config.yaml
arch: "dit"
model: "spectrogram flow-matching model"
dataset: "drum patterns on synthesised drum kits"
train_examples: 26041
n_mels: 64
hop_length: 160
input: "log_mel"
spec_augment: false
win_length: 512
conditioning: "none"
objective: "flow_matching"
cond_dim: 256
logit_normal_time: true
norm: "layernorm"
hidden_act: "silu"
mlp_ratio: 6
head_dim: 16
fused_qkv: true
qk_norm: false
inner_norm: false
moe: "top_k"
num_experts: 32
moe_every: 2
expert_mlp_ratio: 1
experts_per_token: 2
shared_expert: true
patch_size: [32, 4]
layers: 8
width: 192
positions: "rope"
optimizer: "soap"
beta2: 0.999
learning_rate: 0.0018
beta1: 0.9
shampoo_beta: 0.95
eps: 1e-08
precondition_frequency: 16
max_precond_dim: 1024
one_sided: false
adamw_lr_other_params: 0.0013
max_grad_norm: 5.0
gradient_noise: 0.3
max_steps: 7600
batch_size: 512
epochs: 149.4
lr_schedule: "cosine"
final_lr_fraction: 0
warmup_steps: 1520
weight_decay: 0.09
adamw_weight_decay_other_params: 0.05
Rows from expert 11 of block 5, named by matrix and row number. Rows with one number belong to one neuron. Each number is 50 + 12 x the weight over its row's rms, rounded and kept within 0 to 99. All counts start at 0. After the name is the row's rms in percent of the matrix's.
# up: expert up (model.blocks.5.mlp.up, 32x192x192), inputs 96-143
# down: expert down (model.blocks.5.mlp.down, 32x192x192, transposed), outputs 96-143
up.109 103:79 18 49 48 42 27 69 75 42 61 49 55 51 50 72 59 49 20 46 41 46 53 31 53 46 24 39 68 68 47 54 65 65 50 42 53 49 37 71 46 46 62 42 45 50 45 44 50
up.110 106:39 75 46 36 59 58 50 65 55 40 38 40 42 46 55 46 82 52 47 44 35 45 50 63 57 76 49 60 46 45 48 66 33 76 57 55 19 75 56 52 51 59 68 50 68 42 64 71
up.111 102:36 62 67 51 33 78 46 53 54 61 28 37 31 62 44 53 67 37 56 37 65 39 38 61 43 50 27 63 54 56 43 73 34 28 45 45 59 47 50 38 54 54 65 58 31 39 52 56
up.112 110:84 65 43 46 42 47 58 41 40 42 59 56 46 43 66 46 72 30 46 48 67 54 35 42 39 48 51 47 34 62 53 31 46 61 59 33 45 56 38 59 53 59 52 32 59 42 79 56
up.113 098:50 37 19 41 54 59 35 63 28 37 49 65 56 58 30 45 61 36 68 69 55 42 34 54 44 46 38 53 56 36 54 62 60 49 44 59 45 62 70 34 65 69 76 49 33 73 48 40
up.114 099:55 40 53 49 46 47 59 77 35 38 45 47 36 61 36 67 51 38 48 41 48 50 44 45 58 55 47 66 70 38 54 60 35 59 50 56 55 45 60 38 43 58 35 44 13 56 36 64
up.115 103:56 63 71 51 37 51 66 42 66 54 44 45 60 50 34 46 55 41 49 45 66 58 43 62 68 35 48 40 60 56 42 62 56 45 52 44 35 43 69 52 45 49 62 44 69 52 41 46
up.116 097:35 49 59 53 47 59 58 59 51 60 42 42 59 63 45 71 59 36 52 60 51 37 32 49 88 43 54 57 48 50 69 55 55 38 42 45 62 51 22 54 45 39 44 30 39 47 64 57
up.117 097:39 60 38 44 36 59 43 55 39 30 56 63 41 49 54 73 51 36 63 37 55 57 37 51 45 39 70 68 70 49 53 56 53 65 37 38 47 50 38 74 66 46 37 30 57 46 43 54
up.118 088:58 42 80 74 66 48 42 52 45 48 36 33 62 39 28 40 45 67 63 49 59 46 42 48 56 30 43 46 47 48 66 51 80 61 51 42 70 25 44 53 45 68 42 32 53 50 48 55
up.119 106:68 38 13 54 40 36 47 44 55 49 43 35 56 67 39 56 51 35 47 51 49 66 51 39 41 62 38 54 56 63 57 38 50 53 49 45 52 51 59 61 40 65 52 64 67 56 68 59
up.120 100:36 27 60 59 65 41 59 51 58 43 51 38 43 36 47 55 59 55 57 64 54 70 71 49 47 66 53 34 53 53 43 50 33 39 70 37 59 58 54 47 54 59 35 54 44 30 45 22
up.121 096:54 45 49 45 42 52 56 29 41 34 52 59 63 50 41 30 36 43 39 17 42 42 58 41 69 46 44 35 46 46 61 51 60 60 38 62 50 62 41 50 57 66 62 46 59 31 50 58
up.122 105:36 59 42 53 54 56 59 32 37 62 56 56 53 61 48 42 56 37 52 61 59 51 31 39 61 58 47 75 47 72 63 51 47 52 62 60 73 52 61 39 48 38 46 65 56 39 43 46
up.123 108:48 21 54 41 45 70 62 57 43 43 34 41 54 32 37 60 69 53 54 49 58 52 54 43 37 45 44 31 59 57 53 48 32 40 61 65 69 32 58 50 55 55 29 46 35 39 71 53
up.124 099:64 55 62 39 57 58 39 51 40 58 41 45 69 43 71 63 31 40 53 72 46 26 44 43 47 56 62 37 58 61 65 66 62 50 38 44 59 56 31 68 49 42 50 68 54 66 62 56
up.125 099:58 55 45 65 62 52 52 41 68 60 68 62 44 32 32 43 54 54 43 59 56 48 55 68 58 51 56 76 44 57 53 45 68 65 36 43 50 41 58 65 54 52 54 39 58 53 54 62
up.126 104:23 60 31 68 40 53 34 55 62 43 38 54 40 71 54 42 30 41 28 44 51 44 50 61 49 71 90 40 32 30 64 62 24 64 39 32 48 48 47 57 61 63 37 49 58 41 67 39
up.127 106:27 66 79 36 49 41 43 48 71 26 44 38 59 63 60 50 46 46 60 57 61 46 50 56 58 31 32 48 57 37 60 66 58 46 47 65 40 56 32 39 39 65 45 36 61 32 34 48
up.128 102:36 47 24 62 51 64 47 52 48 53 61 57 52 62 57 64 46 54 29 52 60 49 34 24 39 66 33 61 55 48 62 47 67 48 68 70 81 47 56 38 53 40 39 53 36 32 60 61
up.129 103:64 38 48 49 15 48 37 55 41 50 29 50 44 46 56 45 57 58 34 53 46 48 46 39 42 49 48 40 45 60 52 48 56 49 74 34 40 45 43 74 50 55 45 53 41 61 54 58
up.130 109:51 42 62 34 45 51 42 51 49 50 29 62 74 44 32 56 15 42 55 48 64 36 54 75 38 48 52 40 48 43 49 60 44 52 37 37 39 40 54 66 47 33 70 41 36 39 38 47
up.131 102:59 58 37 44 62 30 54 47 44 36 68 42 74 73 54 60 80 56 44 30 54 53 41 43 47 62 63 65 79 49 55 63 48 71 50 43 47 67 54 60 65 46 44 47 63 60 44 51
up.132 096:40 36 45 36 57 68 41 66 44 65 44 68 57 51 54 32 46 64 41 62 36 47 46 62 42 51 35 79 48 53 31 33 51 57 53 47 46 54 42 43 22 46 37 53 50 75 19 34
up.133 098:59 48 54 64 78 39 34 43 51 64 53 41 63 34 55 39 24 40 60 36 43 46 63 52 52 33 48 40 45 44 46 60 66 50 74 27 70 61 55 53 46 24 48 26 42 38 64 37
up.134 096:50 74 34 60 35 65 65 37 43 48 58 27 47 49 35 53 33 50 25 50 70 47 32 54 47 48 39 67 48 44 45 46 56 63 60 64 27 51 58 33 44 52 47 65 53 53 47 52
up.135 092:51 58 54 45 46 24 70 57 42 58 35 56 45 38 64 53 43 52 46 59 62 58 47 46 39 41 53 34 63 62 66 56 62 25 58 41 54 30 57 37 62 54 51 69 39 52 21 56
up.136 103:39 38 48 70 45 57 70 53 53 54 53 46 63 44 43 46 52 36 37 52 54 28 42 69 52 62 45 42 62 61 52 51 64 46 45 32 57 66 37 45 46 60 47 55 59 81 50 60
up.137 096:42 71 64 51 46 29 42 51 54 37 54 60 50 43 49 39 40 40 53 54 61 37 72 41 57 48 39 43 41 34 70 46 36 62 43 66 62 55 50 46 42 38 32 66 52 48 60 50
up.138 110:69 52 41 51 43 50 41 31 33 49 58 36 57 50 70 26 50 43 54 46 48 58 55 45 41 49 58 60 67 29 55 47 65 53 73 32 58 77 57 79 43 55 62 39 59 46 37 44
up.139 102:48 48 40 44 48 28 54 60 46 58 58 59 51 40 48 62 94 65 34 21 61 50 37 31 50 52 52 53 49 54 52 41 43 56 68 60 57 26 55 46 50 63 46 26 69 51 64 50
up.140 100:46 53 44 49 64 53 42 55 59 46 42 65 42 49 34 63 64 53 44 27 53 51 34 62 36 49 57 59 59 44 42 52 57 54 44 35 41 42 30 39 41 42 59 47 51 39 36 52
up.141 095:46 47 55 62 56 61 53 50 35 35 50 46 33 52 53 59 41 54 51 49 56 44 34 56 51 33 50 16 77 24 48 65 40 36 43 57 54 45 54 59 51 56 65 46 49 62 31 41
up.142 105:74 37 53 52 56 67 48 49 59 50 31 47 82 57 23 62 60 49 49 51 50 52 65 41 54 55 51 30 52 66 62 35 38 45 43 39 50 65 49 45 59 70 55 69 50 57 51 75
up.143 106:47 37 51 46 40 59 33 32 56 55 40 34 53 51 28 35 45 73 38 56 77 64 31 43 53 70 54 56 70 54 57 63 36 45 65 56 52 57 44 64 38 67 57 64 55 41 37 39
up.144 108:37 47 52 65 64 46 59 65 59 42 44 36 77 66 22 43 44 68 45 30 69 61 47 62 61 62 65 48 57 47 63 57 34 70 56 66 40 46 50 54 27 66 68 52 25 44 50 74
up.145 090:64 55 38 24 33 29 53 52 64 45 46 46 45 61 60 64 54 51 29 29 83 61 30 59 49 65 41 42 49 35 66 42 39 54 44 56 42 46 45 30 48 41 61 41 37 77 46 46
up.146 095:62 41 45 50 35 50 42 32 56 47 50 48 56 41 45 53 46 60 78 76 69 47 49 54 60 35 50 36 59 59 51 62 34 61 58 46 44 51 21 56 72 49 34 31 51 58 37 35
up.147 102:47 40 47 37 63 45 49 64 56 46 44 55 52 61 37 48 46 47 52 42 54 56 48 55 50 41 54 56 83 61 56 58 56 54 29 44 61 58 50 40 38 68 40 40 64 40 49 70
up.148 099:46 44 23 60 42 33 76 44 60 49 44 60 60 40 43 53 41 47 36 31 45 47 53 61 45 46 60 39 57 61 58 21 49 41 50 43 43 68 48 61 62 37 44 31 45 41 52 63
up.149 104:43 59 70 69 22 57 42 53 69 33 51 51 53 66 35 45 54 54 42 38 36 70 52 40 46 60 61 50 67 33 49 39 46 67 54 45 73 54 58 68 57 69 48 48 49 48 45 69
up.150 099:28 57 54 65 31 46 65 51 47 52 40 33 27 42 44 55 57 47 37 55 61 59 55 33 43 45 57 54 67 54 48 38 38 27 51 56 51 49 47 52 43 57 64 31 50 39 67 64
up.151 094:47 23 37 56 63 50 50 63 34 58 62 56 37 77 64 71 45 60 47 44 52 60 43 45 46 55 35 63 59 36 73 58 38 61 69 44 61 58 43 53 47 30 33 55 29 42 47 31
up.152 092:44 51 36 57 56 57 67 39 56 29 40 40 44 63 65 77 66 43 20 66 54 56 48 50 27 38 41 44 60 52 42 63 37 49 48 41 54 56 51 52 59 51 63 58 61 57 57 74
up.153 108:45 53 55 29 34 52 45 30 52 39 48 46 50 59 59 54 36 72 62 63 52 52 48 46 49 67 45 51 68 36 60 44 46 47 61 67 54 36 66 51 55 62 36 42 72 38 30 60
up.154 100:56 63 40 39 61 43 68 36 66 56 28 39 49 53 70 63 43 42 60 49 56 50 32 61 66 58 50 40 38 37 44 40 60 50 52 60 42 65 44 52 51 44 40 42 42 57 52 30
up.155 092:42 55 40 55 49 35 36 26 54 33 59 78 64 41 33 50 49 48 42 50 58 36 48 43 49 54 47 45 49 39 25 48 50 29 50 50 52 51 23 67 30 38 56 57 36 23 32 38
up.156 104:42 46 42 40 53 41 39 62 49 42 62 37 44 58 59 41 54 45 48 58 56 59 27 36 42 28 53 43 50 69 51 70 71 38 37 63 39 29 37 65 53 77 27 66 51 63 69 43
up.157 090:69 23 36 60 30 38 42 47 49 44 55 62 42 43 79 43 35 55 56 25 33 59 49 64 30 34 52 72 42 35 48 45 62 52 50 64 60 61 50 45 53 56 20 56 39 35 41 48
up.158 091:53 51 42 55 53 50 56 49 39 49 56 39 43 37 52 52 65 42 65 80 35 56 38 50 52 44 40 45 58 70 52 31 63 65 79 45 27 54 49 47 33 77 43 37 70 53 57 42
up.159 098:48 31 33 55 47 65 39 46 43 59 53 60 39 29 53 51 53 45 60 60 53 42 43 38 57 50 37 52 40 60 70 46 63 50 38 59 48 76 61 57 43 23 62 58 20 57 39 51
up.160 107:50 35 35 58 49 59 39 67 54 15 43 56 61 30 26 52 51 43 41 51 57 33 37 46 54 72 45 43 19 55 42 41 40 40 65 25 64 39 52 44 33 38 32 43 52 46 43 50
up.161 107:55 32 55 53 75 49 63 53 49 66 37 42 55 54 46 41 25 43 50 44 64 39 46 28 57 40 51 47 47 49 48 38 48 46 50 74 43 52 36 39 54 28 30 81 62 54 37 67
up.162 100:31 64 72 56 24 35 54 57 68 46 33 57 62 31 39 52 52 35 40 49 44 34 44 53 31 54 63 60 40 42 46 48 43 48 40 68 59 66 44 49 68 44 41 42 36 61 51 60
up.163 103:51 49 41 65 52 61 33 37 62 50 60 58 27 62 50 59 31 54 53 12 54 55 48 33 43 48 51 39 37 26 54 40 40 43 57 44 59 56 40 41 38 48 65 61 53 36 82 43
up.164 096:46 56 66 51 61 45 59 62 60 43 58 52 61 61 61 57 63 62 64 44 46 48 58 70 66 50 21 36 62 57 37 40 50 43 42 44 49 54 39 50 48 53 47 34 44 49 49 44
up.165 108:46 44 29 32 64 43 28 61 50 72 53 44 44 41 24 28 80 66 27 13 45 42 37 56 63 50 44 28 48 69 53 49 31 44 43 25 45 51 48 48 44 41 56 40 54 34 49 52
up.166 088:52 47 41 24 59 33 48 64 46 56 55 44 67 45 25 74 44 26 52 38 43 59 56 42 37 55 51 36 59 32 79 76 49 71 45 32 51 64 45 53 57 52 45 51 44 26 37 42
up.167 097:24 34 43 72 46 57 51 32 46 22 55 41 50 41 31 40 50 66 31 54 44 60 60 46 45 27 31 35 53 45 26 51 48 56 52 62 51 76 48 55 65 79 49 38 65 42 48 62
up.168 095:33 73 42 59 38 37 53 44 38 52 31 76 77 33 55 48 63 66 67 41 70 59 41 35 44 61 56 55 51 87 41 41 40 49 69 50 55 41 62 36 51 51 53 65 66 53 30 39
up.169 101:44 46 73 38 51 53 64 36 58 46 53 55 49 76 42 33 48 44 41 60 45 59 71 53 51 43 36 51 53 51 60 41 34 45 67 49 73 47 47 43 65 34 51 52 32 69 34 47
up.170 095:45 48 56 63 30 53 49 49 51 51 64 42 56 50 40 37 53 43 54 79 39 55 47 50 64 70 71 45 51 27 51 45 40 56 30 58 58 30 60 51 59 55 56 42 43 49 51 48
up.171 100:52 57 49 74 56 32 35 31 60 61 51 57 42 47 36 36 60 60 27 55 57 45 56 68 38 44 64 52 86 38 60 44 45 26 50 59 34 57 40 51 34 70 55 52 26 59 61 42
up.172 113:52 55 49 56 52 58 33 44 43 24 70 62 37 37 35 65 61 63 50 58 41 52 37 36 52 66 40 29 25 45 31 49 41 48 36 95 28 49 61 60 54 48 45 54 54 62 36 60
up.173 104:36 76 47 49 48 30 47 37 32 44 60 51 58 51 56 44 47 65 55 49 51 60 25 57 57 33 43 61 67 54 64 54 55 58 53 23 50 45 51 48 52 59 48 34 43 41 46 57
up.174 096:58 45 55 48 55 40 62 52 65 42 35 45 64 65 72 61 57 51 60 69 53 45 41 44 52 26 69 58 34 40 64 51 48 69 53 44 29 58 45 63 64 59 49 32 82 61 37 47
down.109 093:42 36 58 64 56 54 43 36 60 65 54 64 64 48 59 49 48 63 65 62 44 70 50 47 50 60 43 50 43 33 45 59 46 39 48 39 35 44 67 74 45 61 56 37 34 48 62 62
down.110 094:51 42 54 61 55 72 58 37 64 72 62 66 54 40 70 47 52 61 44 58 51 44 47 67 45 36 25 62 57 66 49 46 82 50 49 32 47 60 45 32 55 60 48 61 55 53 37 38
down.111 096:25 23 32 65 82 67 47 40 57 25 45 44 44 65 43 31 46 48 41 56 40 38 35 47 49 46 47 58 39 45 51 50 78 59 64 48 59 53 42 54 43 52 42 61 31 61 44 54
down.112 090:50 60 37 76 32 51 42 38 47 57 54 53 69 51 52 48 49 54 52 49 38 58 67 45 64 47 36 47 42 53 41 39 42 62 60 43 40 78 34 41 27 65 61 36 65 40 56 48
down.113 109:47 36 62 38 58 57 42 54 71 57 33 45 47 54 36 52 48 62 38 58 69 64 29 54 64 52 32 52 55 37 15 51 57 42 60 50 63 63 56 34 66 33 53 50 57 38 43 50
down.114 102:64 38 37 39 36 58 58 45 54 51 42 40 65 38 54 72 35 67 54 35 49 45 46 45 76 56 80 50 46 61 27 42 57 55 40 26 34 53 42 47 60 67 45 40 60 53 33 49
down.115 105:51 51 55 54 45 53 37 36 45 47 69 51 68 33 39 46 50 45 45 41 49 42 46 31 49 49 26 33 34 61 41 60 62 54 41 43 41 40 36 30 50 52 52 54 63 40 48 51
down.116 098:51 39 57 43 34 47 29 50 55 60 61 36 32 59 29 54 50 44 43 44 50 55 63 49 62 50 45 35 49 42 49 64 44 59 48 65 69 53 59 39 55 27 59 48 68 63 43 52
down.117 093:61 34 43 73 53 46 38 34 62 50 51 51 51 51 46 39 51 58 49 48 73 28 48 40 39 20 60 55 35 30 62 62 64 36 38 65 35 50 51 44 55 53 51 40 51 35 78 37
down.118 103:46 51 36 45 57 54 59 36 40 41 72 57 60 31 61 59 51 63 42 67 32 55 57 44 53 33 51 45 49 48 73 57 60 31 45 70 29 57 56 52 66 32 22 46 56 34 30 44
down.119 104:49 60 63 50 90 58 63 48 42 78 59 39 56 40 46 43 71 47 80 48 40 40 41 37 50 47 51 61 48 68 51 58 24 63 41 31 46 38 43 30 55 57 41 38 54 32 47 57
down.120 095:34 46 60 30 50 55 39 65 66 25 43 37 49 44 45 57 64 53 31 51 43 57 83 73 23 49 40 70 53 58 35 60 54 49 37 66 65 39 47 24 40 44 33 49 53 50 55 50
down.121 101:27 27 44 46 62 46 49 66 61 49 56 39 42 58 85 56 52 41 65 37 46 60 51 57 42 47 44 38 75 38 31 43 44 59 57 52 60 51 47 49 66 69 55 62 59 42 46 41
down.122 100:42 67 47 53 36 57 67 67 54 67 56 40 40 50 64 56 51 59 48 53 51 31 57 63 55 47 42 61 36 59 50 57 42 24 27 53 60 50 42 40 66 52 48 67 31 49 40 42
down.123 104:64 42 56 47 70 39 54 49 44 44 48 64 43 53 46 50 36 40 60 43 31 43 57 47 54 33 50 56 35 55 17 44 33 61 45 75 55 60 47 56 64 50 51 39 46 34 40 50
down.124 103:65 32 84 50 68 33 53 46 47 23 64 43 41 69 53 65 58 53 37 62 50 31 52 41 37 38 59 48 58 36 63 31 44 56 57 46 42 45 69 59 70 49 38 74 49 47 60 67
down.125 098:71 60 35 36 51 55 70 61 55 24 36 57 46 50 62 52 63 37 46 28 52 68 59 48 27 61 57 41 58 34 54 51 55 54 51 51 73 70 50 40 32 33 70 76 55 64 56 47
down.126 105:52 60 39 54 51 49 84 61 26 77 43 40 52 35 65 40 31 47 66 27 46 64 45 59 72 50 50 65 55 47 40 29 51 49 81 34 59 55 47 54 38 70 30 39 50 43 36 40
down.127 105:45 50 45 32 41 28 61 42 47 59 57 49 68 60 68 34 46 44 49 50 68 45 64 44 42 60 51 51 54 49 64 45 54 63 49 50 61 45 50 53 43 50 56 61 24 50 74 43
down.128 098:55 51 81 49 34 66 46 53 37 53 42 67 34 75 61 35 76 46 69 32 55 37 38 29 54 49 37 36 52 44 58 47 35 46 34 31 48 45 44 70 49 52 68 52 67 48 50 37
down.129 097:41 61 62 55 41 32 52 54 48 41 52 61 56 45 43 44 67 64 59 66 49 54 53 33 74 47 58 59 61 65 50 48 54 63 39 43 59 61 42 61 63 43 33 51 59 40 35 21
down.130 097:72 69 60 45 51 42 32 42 30 59 68 64 34 31 50 43 68 52 61 58 41 22 48 41 56 41 66 43 53 52 52 35 38 65 43 48 42 64 61 49 50 52 34 70 41 73 56 71
down.131 104:21 40 74 44 17 49 81 61 46 51 35 41 33 63 53 47 60 43 50 39 54 71 51 44 67 39 28 66 51 52 44 68 51 49 37 24 54 46 49 43 45 39 65 29 59 44 68 43
down.132 099:66 46 48 60 51 37 47 52 54 48 48 40 31 25 48 44 55 47 75 41 45 42 43 28 44 68 30 54 62 63 26 50 67 61 55 66 49 51 52 53 72 53 51 48 53 78 48 33
down.133 107:59 57 72 56 41 50 57 27 34 43 49 40 45 52 82 68 59 49 60 29 75 39 61 53 38 56 41 57 58 21 69 37 66 53 64 62 48 31 44 66 38 57 34 79 51 38 49 58
down.134 102:39 50 36 38 77 49 43 57 59 54 56 47 37 46 48 53 62 51 61 44 63 58 61 45 46 59 21 21 59 42 49 41 50 49 47 38 53 41 65 45 53 67 50 57 47 51 63 40
down.135 098:54 56 62 60 42 41 36 36 39 52 43 53 63 46 54 54 47 55 68 46 53 55 45 48 57 60 70 44 79 44 48 57 48 47 57 31 41 50 48 31 55 63 49 44 50 42 54 55
down.136 092:51 22 71 52 54 51 52 45 66 49 48 56 68 54 65 57 36 64 57 55 64 34 60 49 54 61 54 50 31 21 42 42 53 46 59 60 47 49 77 42 70 35 43 51 58 51 56 40
down.137 096:55 44 51 47 42 64 66 42 58 56 56 62 30 67 46 36 44 56 54 45 45 44 59 69 48 69 66 63 55 52 68 64 51 70 60 46 60 81 50 43 35 20 50 55 68 67 62 39
down.138 109:31 52 57 34 37 39 28 53 50 51 38 53 42 55 35 42 47 38 40 47 46 33 62 34 44 77 61 52 57 53 76 51 51 34 47 48 27 59 38 46 45 34 41 45 58 62 33 50
down.139 097:33 17 24 22 62 48 53 59 32 50 53 73 51 67 38 47 44 47 50 55 55 50 29 44 34 78 67 55 44 27 45 54 25 59 55 54 28 40 56 48 65 66 52 66 23 81 41 58
down.140 102:41 58 58 47 41 55 56 55 60 46 48 59 33 32 34 32 54 45 57 60 52 23 46 63 34 41 44 47 53 35 24 57 46 36 54 53 39 59 42 56 45 48 37 54 53 57 39 46
down.141 099:64 49 43 54 22 62 69 54 37 74 51 68 58 53 59 51 59 50 55 37 71 34 46 55 50 37 55 52 42 42 64 52 35 30 40 43 64 58 38 57 47 41 72 64 50 41 42 53
down.142 099:73 58 57 62 51 68 70 70 53 42 54 52 48 53 44 49 59 54 48 50 48 57 51 58 44 47 49 39 55 61 44 56 37 47 46 40 30 53 50 40 61 71 44 59 73 47 67 53
down.143 096:67 60 44 50 50 47 54 51 33 70 59 22 46 44 38 40 60 65 87 59 39 69 59 50 46 32 76 46 31 52 57 43 21 60 20 46 26 54 42 71 40 34 52 63 50 46 46 30
down.144 100:54 58 40 57 30 76 41 39 53 54 55 34 28 61 85 40 50 35 54 58 51 50 52 61 44 42 60 58 58 26 45 56 41 71 47 52 73 17 58 46 63 50 50 57 35 34 47 53
down.145 094:47 48 36 57 48 87 68 40 23 51 53 44 63 40 53 48 51 35 56 37 54 72 57 35 56 42 51 73 38 42 60 65 58 53 35 48 49 45 53 27 44 50 76 49 58 47 61 28
down.146 094:30 54 49 66 41 33 26 57 39 64 59 53 34 59 56 55 49 38 56 33 34 26 41 42 40 32 33 38 66 37 50 51 24 43 69 67 58 71 60 64 66 59 50 42 39 52 60 63
down.147 102:52 26 48 54 59 53 42 54 57 46 56 35 49 78 64 45 74 45 44 37 65 41 45 38 64 71 39 40 47 37 62 49 40 59 74 64 51 46 61 58 58 33 45 49 46 47 34 48
down.148 103:69 68 63 48 55 46 28 50 39 67 43 63 58 39 71 78 45 67 52 34 53 64 28 40 22 64 76 43 65 58 44 39 31 55 58 47 53 55 65 32 39 62 49 53 56 23 59 43
down.149 102:51 42 49 38 49 45 51 64 54 49 42 31 47 34 55 46 39 47 49 44 46 55 46 46 48 55 73 44 55 37 67 83 50 47 56 66 52 39 41 38 49 36 60 73 54 53 48 58
down.150 109:44 44 71 51 55 45 17 70 44 53 42 51 59 62 52 43 45 56 46 52 65 36 50 53 55 56 55 70 51 38 47 57 34 47 66 48 45 65 82 54 44 50 47 49 69 45 36 66
down.151 103:59 68 54 53 38 50 54 57 31 28 64 34 50 47 32 52 65 50 56 59 68 36 44 21 48 55 56 59 47 45 67 42 47 70 49 42 56 40 58 43 54 56 33 62 35 39 47 44
down.152 102:40 67 57 60 38 23 58 23 71 60 50 61 62 47 55 49 45 40 53 79 32 70 68 42 60 55 55 51 53 63 53 61 60 54 40 52 65 68 43 63 75 66 65 57 46 55 27 70
down.153 096:59 39 29 52 42 64 47 49 44 77 19 49 42 54 42 45 34 31 32 36 59 56 51 63 44 32 61 56 45 49 58 63 59 57 52 30 65 56 66 53 57 53 51 34 20 36 52 56
down.154 110:56 48 54 30 43 61 29 57 45 71 55 45 30 42 44 43 41 49 40 51 40 62 66 50 42 39 55 53 42 38 72 32 38 42 67 52 48 51 61 48 60 58 37 50 42 35 33 48
down.155 095:42 65 44 18 71 39 83 51 54 62 47 55 52 64 39 55 34 56 57 55 58 58 47 45 57 40 50 48 41 47 61 35 44 48 23 68 55 56 78 64 22 68 53 49 68 54 61 70
down.156 095:39 54 21 48 61 36 35 59 32 20 44 46 59 72 47 51 28 68 65 46 44 39 49 60 37 51 50 27 45 77 49 47 36 49 50 62 50 54 40 54 59 48 38 41 67 48 30 46
down.157 099:39 58 56 51 63 45 68 53 36 24 61 42 52 50 53 57 53 55 61 31 21 50 37 44 50 58 38 44 59 47 30 43 67 36 59 60 50 46 30 46 54 55 39 42 62 66 34 42
down.158 104:75 54 48 70 50 40 37 67 60 62 44 54 57 44 78 67 20 49 37 63 53 62 39 38 40 27 42 44 43 35 44 45 52 40 64 41 47 53 67 51 25 43 57 66 49 28 51 52
down.159 104:47 69 58 44 38 52 48 53 49 38 37 60 42 61 55 58 41 68 47 49 51 33 59 06 57 38 33 58 60 45 42 45 40 55 60 55 59 50 32 36 44 71 54 48 49 34 70 44
down.160 101:30 33 61 51 42 47 50 42 61 54 58 36 51 47 60 47 51 44 50 37 31 59 63 54 67 58 59 47 35 48 39 51 56 31 44 56 66 46 65 55 42 74 47 63 75 49 51 73
down.161 100:50 51 35 43 73 41 66 49 58 43 50 43 54 56 43 56 47 57 50 61 57 57 40 52 50 40 58 49 64 55 51 59 64 48 51 67 57 55 55 62 58 56 53 58 42 55 54 35
down.162 095:50 28 55 55 49 88 45 58 44 56 63 43 52 38 56 35 61 67 44 33 44 47 38 52 68 47 69 53 46 56 60 42 47 50 59 38 46 56 49 49 62 45 47 46 42 50 63 66
down.163 105:48 50 25 41 44 62 64 33 38 56 67 48 63 53 50 34 29 40 38 64 60 59 46 54 46 70 31 43 63 52 34 46 52 65 52 35 47 53 56 43 51 51 64 50 49 36 41 55
down.164 105:66 41 49 30 15 62 51 56 55 71 41 43 34 61 47 65 50 42 47 59 54 38 56 78 58 32 60 54 50 28 68 58 60 57 57 57 46 40 28 35 60 47 39 49 59 46 52 42
down.165 097:47 48 27 38 35 39 68 46 52 52 45 48 25 41 28 37 47 40 37 72 42 62 31 63 45 48 56 29 53 35 54 40 54 28 56 67 48 57 79 42 34 31 42 31 40 63 64 57
down.166 102:33 45 48 49 47 30 50 46 46 30 46 55 52 36 37 72 59 68 75 48 29 67 50 51 46 49 55 58 61 54 57 49 38 58 31 44 35 45 60 51 48 61 57 51 68 60 44 65
down.167 100:44 47 45 51 62 39 36 37 53 35 47 61 50 59 49 50 57 39 71 39 55 39 60 45 50 40 44 43 36 32 61 61 62 58 49 48 41 57 30 67 52 72 42 56 43 56 51 69
down.168 095:38 51 59 48 24 47 46 64 55 58 58 38 49 60 44 51 43 49 51 53 70 55 70 72 64 74 58 64 40 48 44 52 59 60 44 35 24 43 39 39 54 50 45 64 56 15 34 39
down.169 111:51 36 51 36 43 66 51 38 64 36 31 47 57 48 27 30 44 51 91 70 30 69 56 48 37 43 57 61 56 58 39 38 48 38 50 29 67 35 55 35 48 49 65 54 52 35 79 34
down.170 091:29 50 35 57 48 41 40 42 51 57 35 58 38 43 46 50 48 38 42 61 39 65 32 42 61 58 52 32 43 52 49 35 63 50 53 52 37 52 29 32 44 57 50 26 59 34 46 49
down.171 102:53 63 36 59 51 49 36 56 54 62 61 41 38 54 50 57 67 40 37 43 59 43 41 48 49 47 56 43 56 38 56 55 42 57 16 50 48 30 52 50 65 72 38 73 55 52 57 53
down.172 103:52 32 40 53 44 40 46 38 47 49 59 63 35 44 59 56 43 45 39 48 40 22 43 55 63 65 42 37 48 87 63 53 40 49 44 32 28 60 49 54 60 48 67 47 59 67 51 44
down.173 094:26 37 15 50 56 52 35 33 56 60 55 50 61 49 59 59 60 59 46 55 43 49 34 55 39 41 42 54 44 69 48 72 63 52 49 68 66 56 36 69 67 47 49 68 38 60 45 31
down.174 099:46 50 68 61 59 46 57 42 45 64 51 15 50 42 42 70 39 34 31 29 43 57 38 49 24 55 46 51 42 40 48 29 49 73 47 57 60 47 61 45 55 57 40 42 74 28 39 52